{
  "dataset": "synthesised imitations of 52 everyday sounds, one a clip",
  "train_examples": 39062,
  "weight_standardization": true,
  "widths": [256],
  "final_lr_fraction": 0
}
Rows from block 2 of a small multi-label audio tagger, named by matrix and row number. Each number is 50 + 10 x the weight over its row's rms, rounded and kept within 0 to 99. All counts start at 0.
After each channel's rows are labels from the 100 clips, of 14848, where the channel reaches its highest value: "responds to" is what is common among them; "loudest" is the band of the loudest frequency at the time of the peak. Only what is clearly more common there than usual is listed. The data: synthesised imitations of 52 everyday sounds, one a clip. In brackets: how many of the 100.
# conv: width-3 conv, dilation 2 (model.blocks.2.conv.weight, 256x256x3, standardized in use, each kernel summed), inputs 0-127

conv.234:50 32 52 46 31 50 60 18 50 41 36 50 27 42 55 50 40 40 49 38 23 37 50 50 42 50 41 37 50 50 49 36 44 50 50 42 40 50 47 55 45 50 44 50 37 38 30 28 17 50 33 33 50 50 10 50 28 50 50 17 50 47 33 27 55 64 42 70 57 50 50 61 59 50 55 58 50 50 25 50 64 34 67 50 54 50 50 50 67 36 65 56 68 50 50 50 46 42 53 47 50 67 57 50 50 53 45 50 50 58 50 59 23 50 50 56 50 66 40 68 57 50 55 50 52 53 58 59
responds to: laser zap (42)
loudest: 250 to 500 Hz (37)

conv.70:54 59 31 50 50 45 52 50 50 50 63 50 50 34 50 30 57 29 45 50 50 44 50 45 50 50 37 50 50 31 57 50 50 50 50 16 44 50 50 50 50 50 50 50 50 50 50 28 50 58 50 42 50 33 46 60 44 59 50 50 50 46 50 50 50 62 54 50 50 50 44 50 45 50 36 50 50 26 57 29 50 59 50 50 50 50 66 55 50 73 50 24 58 54 50 50 61 74 50 50 50 53 50 79 59 50 57 28 28 50 50 60 50 66 50 24 50 50 45 47 50 47 29 50 50 50 55 50
responds to: animals (52); meowing (28)
loudest: 500 to 1000 Hz (37)

conv.15:43 36 48 50 07 62 59 50 62 49 40 40 30 42 55 50 56 43 50 30 50 50 50 40 76 35 55 35 60 50 50 51 33 50 50 38 34 50 50 46 50 42 46 40 50 50 50 50 42 45 75 28 50 50 50 44 40 33 50 40 50 50 50 54 55 09 41 56 50 50 43 50 50 50 66 50 50 50 50 50 50 50 50 57 48 50 62 53 61 50 50 50 47 50 50 25 50 50 50 50 37 54 50 50 54 45 39 62 50 50 50 48 50 47 39 50 50 50 50 58 50 53 50 28 50 50 54 50
responds to: laser zap (74); machines and effects (74)
loudest: 500 to 1000 Hz (89)

conv.136:50 83 57 46 47 50 36 50 48 50 50 50 30 61 57 57 44 50 04 34 38 33 50 42 59 36 49 50 50 50 50 55 50 50 50 50 23 38 56 55 42 50 56 58 50 45 50 35 50 30 50 38 50 43 50 50 61 39 21 50 41 36 50 40 42 50 50 50 56 50 55 54 50 50 39 50 69 50 46 60 50 60 50 75 44 50 60 81 54 50 41 53 64 40 50 65 27 50 53 50 50 58 59 57 69 46 55 43 46 65 65 47 50 48 50 45 50 50 50 73 50 70 50 58 37 50 67 56
responds to: people (57); knocking (34)
loudest: 500 to 1000 Hz (36)

conv.94:50 50 43 40 50 70 50 46 56 50 09 50 50 21 50 50 27 34 55 41 50 48 50 50 50 19 50 50 50 50 50 72 50 41 33 45 23 50 50 50 50 42 50 50 41 65 19 50 50 50 50 50 50 50 67 55 50 39 50 57 50 41 50 63 77 45 59 50 48 50 50 50 50 54 56 50 50 61 50 54 50 56 67 50 50 66 47 50 50 50 50 68 50 68 61 50 44 79 34 50 45 61 50 59 69 59 50 68 64 71 47 50 64 62 61 50 50 50 69 42 50 50 50 50 50 50 50 50
responds to: laser zap (55); machines and effects (55)
loudest: 500 to 1000 Hz (54); 250 to 500 Hz (30)

conv.212:50 40 40 61 50 50 67 42 69 50 50 36 50 50 46 61 72 47 39 50 40 50 45 50 35 50 30 56 50 50 50 50 50 50 50 50 59 50 40 72 50 26 60 50 50 42 58 50 50 47 33 56 43 50 28 65 50 50 56 58 50 50 50 65 50 50 59 50 50 50 50 50 50 60 50 37 68 44 50 51 69 35 50 58 76 50 57 50 50 44 50 38 70 50 50 63 50 54 50 50 50 37 53 64 50 50 50 50 45 79 50 50 55 33 50 44 50 32 50 50 74 50 50 50 69 50 59 76
responds to: people (88); laughter (31); chatter (28)
loudest: 250 to 500 Hz (47)

conv.137:50 40 44 64 56 50 50 39 50 55 62 50 37 67 42 47 59 50 50 50 50 50 50 58 49 43 20 38 47 51 50 50 50 50 57 41 61 35 50 36 28 50 57 50 50 57 55 50 50 60 68 50 50 50 50 46 42 50 50 62 43 61 50 33 50 63 50 50 66 50 78 50 61 50 50 18 42 80 46 62 54 50 50 31 74 46 50 58 50 50 50 50 50 50 58 66 48 50 56 60 67 50 54 52 69 50 61 56 50 71 50 26 59 53 50 56 39 50 50 59 68 58 69 62 50 62 50 50
responds to: signals (43); whistle (33)
loudest: 2000 to 4000 Hz (79)

conv.78:50 59 35 34 50 50 30 50 45 37 50 45 50 39 50 50 50 44 63 47 50 50 50 55 50 50 50 50 50 50 50 55 44 46 50 71 58 50 38 53 50 50 50 50 50 50 30 50 50 50 50 43 50 50 38 50 50 40 59 50 46 50 50 35 50 26 50 50 50 50 50 37 50 50 42 50 50 75 50 50 74 50 50 43 50 50 50 50 30 44 50 50 50 50 43 34 46 64 50 50 50 50 50 39 60 50 46 61 50 44 31 50 50 18 53 58 47 39 42 50 50 50 41 50 50 50 14 69
responds to: signals (88); car horn (31); sound: whistle (29)
loudest: 2000 to 4000 Hz (50); 1000 to 2000 Hz (41)

conv.40:45 62 50 42 50 50 47 67 42 62 58 50 47 50 50 45 59 46 50 41 50 38 41 24 00 67 57 50 20 50 50 50 50 50 50 31 44 53 44 53 76 48 50 50 62 70 45 32 50 68 37 58 38 50 65 50 50 45 53 50 50 48 50 50 41 50 35 39 74 50 50 59 63 50 57 50 15 50 50 50 39 46 50 50 50 50 50 50 39 50 50 42 50 68 24 62 50 67 50 35 66 60 70 50 33 43 60 38 61 59 50 64 39 59 35 50 50 50 50 33 58 54 45 74 50 55 50 60
responds to: animals (88); barking (33); meowing (30)
loudest: 500 to 1000 Hz (75)

conv.41:50 50 29 68 61 50 50 49 69 71 50 50 29 50 50 63 50 63 50 50 50 76 50 50 67 50 40 70 46 44 60 63 34 11 50 50 55 50 44 50 46 64 62 72 50 50 50 67 57 31 50 64 50 70 50 50 50 64 50 76 50 65 48 60 60 59 50 50 43 60 50 50 55 50 50 36 50 63 26 24 50 58 50 50 50 50 50 43 50 50 50 53 27 41 50 50 23 34 50 50 50 38 45 70 52 50 72 52 50 14 50 50 50 59 59 53 50 50 82 50 50 54 50 50 50 41 50 50
responds to: signals (87); whistle (51); car horn (25)
loudest: 2000 to 4000 Hz (73)

conv.110:50 53 50 50 50 50 50 47 50 50 50 18 50 50 55 50 33 50 54 50 62 65 54 18 62 56 52 50 50 42 55 50 50 50 45 56 32 50 59 50 47 58 45 37 45 50 50 44 36 61 50 40 50 29 56 50 59 33 50 50 29 50 50 50 43 50 57 44 50 50 50 62 40 50 58 43 34 34 50 54 50 58 50 50 58 51 50 50 50 50 50 50 68 50 50 39 37 58 50 50 50 60 50 30 58 56 52 50 50 50 58 50 60 50 50 59 27 71 50 50 64 50 57 41 47 63 50 63
responds to: laser zap (84); machines and effects (84)
loudest: 500 to 1000 Hz (49); 250 to 500 Hz (43)

conv.25:50 61 50 45 41 55 50 13 46 41 43 37 33 50 50 50 25 50 43 50 50 50 50 18 50 45 66 43 56 43 54 50 39 58 68 50 39 59 55 50 50 50 56 44 50 53 64 46 50 54 50 40 50 22 65 50 50 50 26 50 50 15 50 41 50 50 43 50 38 35 62 58 50 50 50 37 50 50 50 70 50 53 68 50 31 57 09 57 50 69 41 56 59 44 50 20 55 57 36 50 50 50 50 45 50 27 50 44 15 50 50 50 50 58 50 58 50 50 61 56 57 56 50 50 50 59 50 58
responds to: laser zap (77); machines and effects (77)
loudest: 250 to 500 Hz (77)

conv.120:50 40 50 50 45 50 78 50 50 50 42 50 54 50 50 50 60 50 59 64 50 60 58 50 50 56 39 43 45 50 74 50 52 50 50 60 50 64 64 50 57 62 50 50 19 50 50 59 50 67 50 50 56 50 41 50 50 50 50 50 60 50 58 60 50 47 50 36 59 35 50 69 50 45 25 50 49 50 50 50 58 50 50 50 43 50 50 50 53 31 58 75 50 50 50 50 50 50 54 40 50 36 50 50 50 60 50 50 36 20 58 50 50 65 50 57 50 50 52 50 50 50 05 50 50 40 50 50
responds to: animals (73); mooing (37); fly buzzing (25)
loudest: 250 to 500 Hz (30)

conv.142:39 50 50 56 50 50 50 46 28 50 33 44 50 25 50 50 27 50 53 50 30 40 50 50 50 50 43 40 54 30 50 59 47 50 50 07 25 60 50 50 50 50 42 54 50 50 60 18 50 51 57 41 58 58 50 50 50 45 56 50 50 50 50 50 50 74 53 25 42 44 42 50 45 50 58 50 27 50 29 44 54 50 58 50 45 50 55 45 65 50 50 50 47 50 53 50 43 50 50 50 50 44 50 54 50 50 37 20 50 50 50 50 61 56 43 50 54 50 50 56 50 50 20 50 50 50 50 50
responds to: laser zap (51); bird chirping (25)
loudest: 250 to 500 Hz (39)

conv.92:50 50 50 50 34 50 40 29 50 26 50 50 50 50 50 50 50 50 50 50 50 50 50 66 31 50 16 23 50 50 50 39 50 66 41 41 68 50 50 50 43 43 62 55 41 50 54 37 29 50 44 50 50 50 55 63 13 44 46 50 46 50 50 41 46 45 53 53 50 55 37 65 50 50 08 28 52 42 50 50 64 46 56 50 44 51 50 50 44 42 53 50 50 23 50 50 50 69 50 63 50 35 50 50 66 50 46 43 50 54 30 67 57 63 59 50 42 50 50 53 49 42 42 50 50 50 56 50
responds to: people (42); thin (high-pass) (36); speech (28)
loudest: 500 to 1000 Hz (67)

conv.158:50 50 68 54 50 50 26 50 56 50 60 50 57 50 43 50 68 53 39 50 50 37 44 55 19 55 54 50 50 44 18 50 50 19 58 50 50 50 58 50 50 50 48 41 50 68 41 50 61 62 50 36 59 43 50 17 50 50 50 18 50 56 40 50 41 50 50 50 50 50 33 50 50 50 50 56 32 50 43 50 50 57 30 50 50 57 55 20 50 34 57 41 43 27 61 45 50 50 50 50 50 67 47 50 39 54 50 50 55 57 50 66 50 50 57 26 50 68 44 50 60 50 35 55 58 66 50 50
responds to: animals (42)
loudest: 500 to 1000 Hz (40)

conv.118:50 70 50 38 39 50 50 50 50 50 50 61 50 72 50 62 55 64 50 41 58 50 55 50 65 57 42 50 50 50 50 77 61 57 57 59 50 50 59 50 44 43 41 57 50 50 50 66 50 65 50 85 50 68 44 66 50 50 50 50 63 50 53 30 55 50 38 65 64 44 50 50 47 46 36 45 50 40 50 50 61 67 47 64 42 45 73 50 35 50 66 50 34 43 61 48 50 50 65 64 14 26 61 50 67 50 47 37 50 50 63 73 50 63 36 59 37 50 50 39 50 50 47 29 50 47 36 54
responds to: signals (42); car horn (25)
loudest: 1000 to 2000 Hz (37)

conv.4:50 36 50 38 60 50 50 50 46 35 50 50 50 50 50 66 50 36 00 32 58 50 45 18 50 55 38 22 50 39 47 50 50 45 50 50 50 38 68 55 39 60 50 39 13 61 50 27 42 65 38 50 50 33 56 50 38 22 50 41 24 50 59 41 50 68 50 50 35 50 50 63 52 58 33 50 26 50 50 50 47 50 50 50 70 43 56 50 50 50 50 66 56 42 50 38 50 53 50 50 50 50 67 29 50 62 54 27 56 52 67 50 50 50 50 70 58 45 54 60 50 40 50 50 40 49 50 50
responds to: laser zap (61); machines and effects (61)
loudest: 250 to 500 Hz (59)

conv.50:66 50 22 41 58 31 56 50 50 43 68 50 54 50 50 50 65 45 50 50 44 57 43 50 15 67 33 50 50 56 43 26 53 43 50 59 50 50 50 50 72 50 50 46 50 50 50 42 45 42 50 50 50 50 50 45 50 39 63 50 61 50 50 59 44 50 65 06 33 50 62 42 50 43 67 50 50 36 72 50 50 50 50 50 37 44 46 45 61 50 50 57 50 50 50 50 68 50 50 50 63 43 55 42 50 53 50 50 53 37 50 50 50 69 50 50 50 56 28 46 50 25 47 54 54 89 50 50
responds to: animals (59); howling (31)
loudest: 500 to 1000 Hz (64)

conv.252:67 50 50 50 43 50 58 50 50 59 50 50 53 57 50 34 31 54 50 56 29 20 36 50 50 59 42 50 50 50 50 50 50 50 46 57 50 43 56 50 50 50 50 54 34 54 38 50 41 50 54 50 48 50 32 40 50 53 56 54 55 50 56 42 50 50 50 52 50 50 58 35 37 50 36 68 73 60 30 50 58 43 62 66 50 50 31 52 50 32 50 50 64 44 58 61 50 58 73 50 50 57 58 54 50 50 50 50 20 40 52 41 49 33 50 50 50 50 50 50 50 50 59 61 50 50 57 44
responds to: people (40)
loudest: 250 to 500 Hz (44)